Weights of a small sound classifier.
Model: 4.39M parameters, depths [2, 3, 4, 2], widths [96, 112, 144, 176].
Data: trained on drum patterns on synthesised drum kits, 149.4 epochs.
Rows from block 4 of a small sound classifier, named by matrix and row number. Rows with one number belong to one channel. Each number is 200 + 40 x the weight over its row's rms, rounded and kept within 0 to 999. All counts start at 0. After the name is the row's rms in percent of the matrix's.
After each channel's rows are labels from the 100 clips, of 14848, where the channel reaches its highest value: "responds to" is what is common among them. Only what is clearly more common there than usual is listed. The data: drum patterns on synthesised drum kits. In brackets: how many of the 100.
# convs0: first width-11 conv (model.blocks.4.convs.0.weight, 112x112x11, each kernel summed), inputs 56-111
# convs1: second width-11 conv (model.blocks.4.convs.1.weight, 112x112x11, transposed, each kernel summed), outputs 56-111

convs0.97,089,249,174,176,306,240,152,216,174,224,183,256,183,247,142,138,152,116,210,245,208,262,209,254,171,240,284,217,211,145,243,207,170,192,191,143,178,212,195,173,194,133,296,161,223,189,228,267,138,223,175,145,244,210,182,286,187
convs1.97,086,249,126,264,228,212,228,207,186,233,227,242,264,236,98,261,178,117,225,222,208,263,142,190,229,221,197,216,188,165,173,225,225,282,247,186,218,212,208,203,190,219,253,164,186,244,188,187,180,157,207,201,253,233,204,179,283
responds to: tempo: 70 to 80 bpm (43); random hits (32)

convs0.18,085,190,181,183,202,200,200,165,175,184,214,318,240,275,227,193,169,143,246,144,215,214,258,244,233,249,134,177,184,306,297,215,175,282,158,186,166,107,239,223,202,219,207,176,200,157,216,179,210,207,204,247,206,149,204,268,215
convs1.18,072,210,214,99,203,190,277,190,209,142,173,210,222,169,233,185,137,116,177,194,134,157,146,173,180,186,171,190,165,152,192,182,233,224,148,163,128,269,99,200,161,184,175,178,133,163,233,131,198,180,183,200,142,255,186,137,176
responds to: shuffle (53); tempo: 140 to 150 bpm (27)

convs0.32,101,114,187,178,186,131,203,175,219,243,147,118,172,199,177,229,200,173,196,84,187,119,201,252,203,181,159,164,192,219,191,202,217,172,168,190,215,240,148,182,175,238,116,208,166,220,141,100,206,154,163,177,182,147,175,193,238
convs1.32,100,145,177,159,93,171,195,208,178,130,170,177,173,207,186,181,183,182,181,140,149,188,186,93,150,153,198,116,247,186,235,151,153,197,197,138,202,145,273,164,114,180,233,219,165,229,153,132,158,201,214,246,164,224,244,208,121
responds to: shuffle (63); dembow (37)

convs0.69,077,154,234,149,209,193,201,178,159,150,158,255,208,247,187,139,154,195,175,183,198,183,208,285,237,173,142,125,187,181,256,226,160,222,172,204,194,140,187,140,141,198,189,175,148,150,218,164,197,142,188,279,163,195,233,226,163
convs1.69,059,119,164,176,188,107,226,213,184,217,184,206,145,191,206,131,137,163,192,166,134,184,140,208,164,136,163,212,172,218,157,202,158,204,194,256,156,250,207,154,179,199,138,140,218,166,208,192,154,212,149,155,135,226,127,206,214
responds to: random hits (35); shuffle (32)

convs0.28,078,104,160,147,175,162,294,140,191,197,186,82,180,243,216,217,244,174,152,152,162,217,169,173,184,196,168,232,208,150,187,187,203,198,189,148,254,188,226,134,84,218,177,182,146,188,191,120,213,212,196,199,145,186,160,197,165
convs1.28,086,175,195,151,118,139,176,183,127,175,156,139,141,175,212,152,169,201,220,148,120,171,158,153,157,136,153,174,201,214,152,184,155,109,182,233,183,203,175,161,168,185,185,200,211,182,212,171,122,236,235,173,215,161,177,178,179
responds to: dembow (59); clap (54); tempo: 100 to 110 bpm (39); breakbeat (38)

convs0.42,146,167,210,191,158,212,219,214,216,222,208,96,214,168,268,221,248,255,204,244,182,181,142,107,188,180,199,247,208,195,159,175,238,142,225,253,214,269,153,198,214,238,182,219,161,236,210,194,227,222,211,82,201,160,226,118,216
convs1.42,167,197,172,117,129,177,142,164,220,137,134,141,187,148,212,177,189,154,182,167,180,154,184,156,181,174,179,184,168,180,202,158,141,157,154,213,171,137,249,169,195,119,177,171,120,149,215,210,195,162,187,160,193,169,161,211,134
responds to: dembow (39); tempo: 160 to 170 bpm (35)

convs0.104,087,61,229,158,161,137,214,216,170,171,199,162,202,160,266,134,196,230,194,203,171,177,150,214,186,114,156,194,183,151,188,207,170,195,213,208,181,187,214,87,236,211,170,212,163,181,156,156,208,185,143,202,182,148,192,114,166
convs1.104,091,174,231,126,156,160,161,184,220,199,105,159,166,195,240,211,169,200,205,198,148,203,130,230,187,182,238,130,221,186,219,173,160,157,149,207,157,202,225,153,183,197,147,214,152,144,193,229,194,200,207,183,157,255,207,195,130
responds to: rimshot (64); breakbeat (37)

convs0.75,093,249,124,218,237,176,190,170,194,154,228,258,228,251,132,144,167,162,229,193,243,257,245,235,221,308,182,202,206,268,283,179,174,273,192,193,171,174,235,225,164,208,269,167,177,182,196,170,197,222,162,207,201,175,153,296,185
convs1.75,071,168,193,196,158,182,251,194,186,182,174,214,156,175,173,158,158,169,148,127,153,255,133,167,185,198,142,188,196,146,158,243,182,182,244,155,157,268,137,174,164,196,223,183,177,261,209,81,125,166,170,152,134,280,163,192,172
responds to: shuffle (70); tempo: 80 to 90 bpm (46); tempo: 70 to 80 bpm (31)

convs0.21,079,170,211,174,244,209,235,134,186,203,264,263,222,228,173,186,207,190,198,197,277,253,210,299,218,236,221,97,179,245,267,232,176,230,171,174,221,137,275,190,153,226,227,209,263,190,188,232,246,175,193,247,146,208,236,268,188
convs1.21,076,179,199,115,169,208,213,192,248,203,175,186,167,169,130,160,165,96,163,114,106,188,94,148,169,188,155,164,152,139,159,221,193,172,195,133,107,283,119,204,173,152,184,189,160,222,176,154,154,173,138,168,135,204,134,155,189
responds to: dembow (47)

convs0.36,095,128,241,95,214,152,210,220,207,100,207,127,213,230,198,255,235,122,154,185,221,174,148,247,203,182,168,206,219,177,182,213,193,191,159,143,173,209,201,198,141,196,177,198,164,160,190,84,241,121,204,229,104,210,97,194,177
convs1.36,097,203,194,137,164,152,241,189,212,219,129,159,176,146,231,179,192,196,239,229,144,157,165,115,127,156,144,192,213,194,167,182,218,147,190,174,187,260,162,117,167,202,146,173,145,163,214,158,193,215,177,155,144,189,183,161,223
responds to: four on the floor (83); rimshot (57); tempo: 110 to 120 bpm (28)

convs0.81,103,99,246,161,222,153,199,214,234,245,135,78,165,215,150,180,200,155,231,99,141,119,207,190,204,162,194,198,191,218,172,191,225,161,206,170,180,249,155,209,232,207,130,224,136,224,154,130,191,193,164,178,195,165,169,185,234
convs1.81,092,126,154,164,131,210,198,214,169,138,153,139,173,190,175,158,166,162,183,156,136,180,194,88,143,140,238,127,234,189,228,146,146,177,171,147,202,175,268,133,112,157,197,168,137,191,174,191,127,204,236,214,177,218,250,174,146
responds to: shuffle (51); dembow (48)

convs0.77,088,103,167,235,192,167,176,217,193,210,190,97,205,164,188,175,189,233,137,182,222,170,204,197,185,125,167,241,219,230,131,179,224,179,234,213,165,215,225,199,170,200,216,206,190,250,144,152,140,237,248,167,208,128,176,112,234
convs1.77,087,142,243,223,168,183,223,120,159,192,129,165,208,167,249,178,162,210,210,192,199,164,208,195,198,198,225,127,167,163,174,154,161,178,134,261,200,87,181,164,145,143,199,169,118,144,165,178,183,129,249,202,161,189,112,117,133
responds to: rimshot (63); breakbeat (27)

convs0.31,114,173,224,230,222,290,206,281,211,253,116,194,285,217,210,185,187,190,282,231,167,253,273,205,216,218,244,220,266,244,178,172,204,192,197,201,198,200,193,237,255,152,224,182,157,222,266,258,177,244,283,166,249,235,187,200,255
convs1.31,131,214,177,200,140,162,253,189,172,234,150,211,206,208,210,190,120,140,225,166,131,173,155,92,173,225,201,212,216,177,165,227,223,213,219,166,147,178,129,172,176,179,203,194,127,229,187,117,187,160,185,183,192,227,133,146,244
responds to: rimshot (63); march (36); random hits (36)

convs0.56,099,162,177,172,245,218,200,161,144,181,206,238,233,253,165,142,157,174,218,212,183,216,223,259,226,222,164,162,166,260,307,208,164,229,176,200,202,166,245,209,195,209,234,152,197,143,195,229,185,197,175,241,194,227,246,246,174
convs1.56,080,153,173,177,165,123,271,163,140,157,193,170,154,188,137,188,150,149,198,134,162,166,136,136,154,160,122,180,187,204,181,197,203,253,202,202,152,255,138,189,137,185,193,155,199,163,165,141,147,153,161,206,149,231,148,187,220
responds to: tempo: 70 to 80 bpm (43); shuffle (40)

convs0.61,103,215,180,207,209,122,145,147,161,188,213,227,205,229,160,170,158,183,219,147,229,196,193,215,164,162,185,135,145,228,199,199,160,179,177,180,158,168,224,143,166,183,187,169,266,163,125,143,196,180,91,272,165,227,198,147,157
convs1.61,084,197,182,162,180,137,224,165,200,199,251,203,166,201,166,175,201,190,68,199,173,216,140,175,188,175,186,176,225,173,196,170,242,217,215,195,201,262,195,120,107,141,235,222,231,212,139,173,195,190,138,232,130,236,229,204,166
responds to: dembow (31)

convs0.16,064,215,190,236,246,265,198,212,160,197,212,123,213,213,145,189,138,169,143,179,272,218,229,155,147,172,313,227,228,226,194,150,160,164,168,189,252,189,234,177,138,203,300,156,219,172,223,297,148,234,236,129,180,197,249,184,197
convs1.16,080,164,90,175,143,171,245,167,177,218,201,177,189,159,171,124,52,171,204,177,159,164,194,173,217,266,180,117,250,181,184,185,156,201,209,241,191,229,164,232,246,136,213,153,171,189,166,182,132,175,227,176,237,163,194,231,178
responds to: shuffle (40); tempo: 140 to 150 bpm (33); tempo: 110 to 120 bpm (25)

convs0.108,094,131,168,212,206,147,250,153,199,240,166,139,144,244,104,205,191,257,173,93,174,192,215,228,217,272,231,152,200,265,178,150,185,251,182,171,227,253,211,228,157,242,227,215,192,202,112,196,168,173,184,144,174,145,193,269,197
convs1.108,097,180,153,223,145,163,174,202,139,103,190,199,128,202,200,194,164,197,127,106,221,184,178,153,183,123,138,195,181,150,162,182,178,178,203,204,166,127,188,211,170,149,217,185,212,240,153,142,137,200,192,219,162,174,141,166,178
responds to: four on the floor (40); random hits (38)

convs0.39,084,185,190,189,143,110,256,141,172,153,226,188,237,271,225,276,211,238,191,201,246,211,214,218,194,165,120,173,199,172,160,234,192,224,172,229,247,162,237,127,154,207,210,187,198,187,182,82,225,218,169,246,188,227,153,159,173
convs1.39,090,200,185,169,116,74,162,211,158,242,164,150,201,144,213,169,159,212,249,189,139,174,175,115,172,158,160,202,226,225,121,177,176,122,221,218,140,202,148,90,188,160,192,208,205,205,187,118,176,266,201,204,242,155,147,187,198
responds to: dembow (35); tempo: 80 to 90 bpm (34); four on the floor (25)

convs0.74,095,170,183,164,239,245,206,165,189,218,271,252,253,244,195,171,164,196,170,187,313,215,189,243,215,194,219,116,205,251,271,211,183,228,193,190,227,167,317,199,135,187,218,179,265,199,198,247,218,166,231,277,174,201,260,198,204
convs1.74,090,159,165,165,163,144,185,157,194,166,218,200,167,200,174,165,166,131,152,157,117,204,92,204,187,216,139,170,185,109,159,198,198,201,193,172,134,212,173,144,139,158,218,204,198,221,144,174,155,159,129,174,121,210,143,151,209
responds to: random hits (40)

convs0.10,094,178,177,237,170,106,218,155,197,225,174,189,269,290,257,214,195,205,266,220,251,249,271,250,220,231,180,133,235,263,237,212,196,210,169,219,252,184,208,191,180,223,233,192,189,209,218,105,261,204,225,192,229,235,188,223,211
convs1.10,122,192,161,169,151,93,229,172,168,195,130,206,172,176,216,151,142,172,209,189,114,204,153,154,184,169,197,152,215,182,128,174,204,197,239,171,164,226,129,152,131,158,238,179,175,244,165,82,154,196,175,205,161,215,140,177,178
responds to: four on the floor (84); muffled (low-pass) (29)

convs0.15,094,198,169,222,228,212,232,136,137,209,231,184,237,160,198,172,169,247,246,237,173,198,234,147,166,265,254,133,146,252,267,182,146,173,160,251,214,231,200,257,166,200,231,140,250,148,187,272,147,144,179,184,156,187,253,196,130
convs1.15,105,170,138,175,186,113,251,184,161,187,246,181,154,191,129,168,151,150,189,155,165,214,152,139,194,146,120,199,164,154,181,213,195,224,191,209,179,227,185,215,161,140,226,160,212,232,168,119,168,198,156,203,181,230,182,155,183
responds to: random hits (50); shuffle (46)

convs0.7,069,265,164,198,236,225,248,257,173,113,212,307,153,126,232,223,184,202,153,172,279,213,194,243,277,188,200,205,225,221,226,228,174,273,205,202,212,176,228,169,217,235,254,205,275,208,227,155,190,248,226,244,236,228,171,202,222
convs1.7,098,132,193,249,234,192,243,178,142,219,203,234,189,193,112,227,146,164,187,91,171,237,137,254,208,189,231,200,160,200,155,204,197,239,258,127,125,193,215,239,184,245,220,207,226,265,134,177,147,196,168,190,175,240,131,188,196
responds to: random hits (70)

convs0.25,107,289,180,215,203,135,162,203,143,168,157,287,163,171,135,143,142,132,236,148,219,233,191,258,212,206,149,191,194,185,223,235,127,195,198,131,152,149,200,134,219,132,213,178,220,172,187,154,138,234,155,226,234,172,143,280,156
convs1.25,086,263,261,232,252,212,198,232,241,272,215,208,213,273,163,227,231,205,140,250,275,266,231,231,237,217,270,245,204,218,174,216,249,205,235,99,271,287,181,158,166,247,182,195,245,188,176,184,210,189,209,168,169,235,224,193,212
responds to: shuffle (44); random hits (44)

convs0.0,064,175,164,126,237,182,178,168,157,108,213,225,181,227,169,153,149,173,176,127,169,217,205,265,213,241,126,174,164,255,274,190,161,223,157,152,199,156,215,144,163,277,192,155,197,161,179,203,199,175,141,236,161,170,228,273,178
convs1.0,081,159,230,110,203,180,229,165,236,163,162,176,214,158,186,226,161,99,172,123,173,182,122,201,183,164,147,232,164,173,158,189,214,193,160,134,75,224,170,181,194,149,165,164,174,196,187,178,211,140,163,144,134,238,145,136,177
responds to: shuffle (78); tempo: 120 to 130 bpm (41)

convs0.26,085,110,205,156,250,166,179,183,230,191,156,135,248,264,162,134,177,122,271,119,195,206,238,211,205,275,270,236,224,258,178,180,196,202,216,115,155,192,199,278,154,213,234,205,193,210,230,150,239,180,205,245,173,230,168,220,221
convs1.26,102,116,176,140,187,217,195,161,154,112,160,184,147,186,228,135,164,168,124,166,170,181,114,192,187,195,163,166,172,159,214,170,159,163,124,228,186,157,157,232,121,162,217,163,202,176,182,185,147,123,215,189,122,171,177,136,176
responds to: shuffle (42)

convs0.64,144,183,220,187,229,243,218,189,187,240,263,141,225,239,205,196,206,254,179,231,237,169,172,152,172,182,264,190,198,233,249,181,181,136,180,239,198,233,238,246,150,196,234,197,249,179,191,277,186,153,241,155,146,187,274,127,163
convs1.64,140,176,198,136,184,150,200,117,202,180,226,197,131,156,105,190,177,147,151,145,153,219,142,186,189,171,140,202,156,132,164,194,197,200,195,159,128,209,169,142,155,125,215,172,207,168,146,162,184,165,130,158,141,199,152,180,157
responds to: rimshot (57); march (46); tempo: 70 to 80 bpm (33)

convs0.33,114,198,209,214,187,122,145,196,219,203,183,181,192,209,155,180,200,188,172,207,173,184,183,165,202,169,198,205,177,200,145,218,230,193,233,176,162,203,178,117,215,209,151,231,107,223,182,103,215,215,124,240,214,188,128,202,220
convs1.33,082,180,202,218,227,236,157,227,240,202,180,154,222,181,223,209,223,229,206,201,268,229,251,255,209,269,282,200,224,226,281,193,199,173,188,161,261,202,303,255,214,197,175,201,196,188,219,202,216,165,227,249,166,252,268,285,162
responds to: shuffle (25)

convs0.105,094,144,214,182,303,260,264,272,219,189,217,163,152,210,203,177,233,255,130,207,225,168,248,233,199,216,218,265,245,257,182,172,218,242,200,209,206,231,292,284,203,265,193,218,183,220,175,239,155,212,271,216,160,190,200,239,249
convs1.105,130,144,171,188,167,169,187,122,153,122,217,182,165,185,191,195,207,157,170,172,222,193,190,162,131,184,221,171,92,159,144,204,161,209,181,201,168,111,235,205,179,184,240,192,184,199,125,165,201,160,194,197,173,204,109,145,124
responds to: shuffle (68); tempo: 140 to 150 bpm (36); tempo: 130 to 140 bpm (33)

convs0.103,105,239,206,205,204,255,239,194,174,184,234,312,256,238,229,197,196,202,217,186,287,212,233,285,216,223,195,194,236,209,338,219,192,279,183,238,216,159,256,190,168,215,242,174,240,190,242,230,242,198,238,259,203,210,278,226,204
convs1.103,076,161,196,183,184,160,206,141,204,199,218,231,128,166,166,171,180,155,113,163,161,196,139,247,214,191,146,195,157,139,173,228,233,217,225,169,148,241,140,105,135,190,204,195,207,215,124,160,226,174,104,230,103,236,161,199,189
responds to: random hits (39); tempo: 160 to 170 bpm (27)

convs0.35,069,199,185,188,255,287,234,215,193,184,175,223,131,141,125,155,132,155,146,145,247,194,271,248,188,197,274,203,186,273,232,179,185,256,231,160,173,167,260,250,234,196,227,159,244,203,210,275,130,188,220,212,214,185,225,287,209
convs1.35,090,152,119,185,160,140,208,139,191,173,188,197,150,175,166,186,131,149,227,142,157,160,151,145,214,184,179,119,143,168,214,178,189,199,152,221,148,149,188,220,187,179,165,164,177,201,178,168,160,133,192,184,203,175,148,107,184
responds to: shuffle (59); clap (56); tempo: 100 to 110 bpm (27)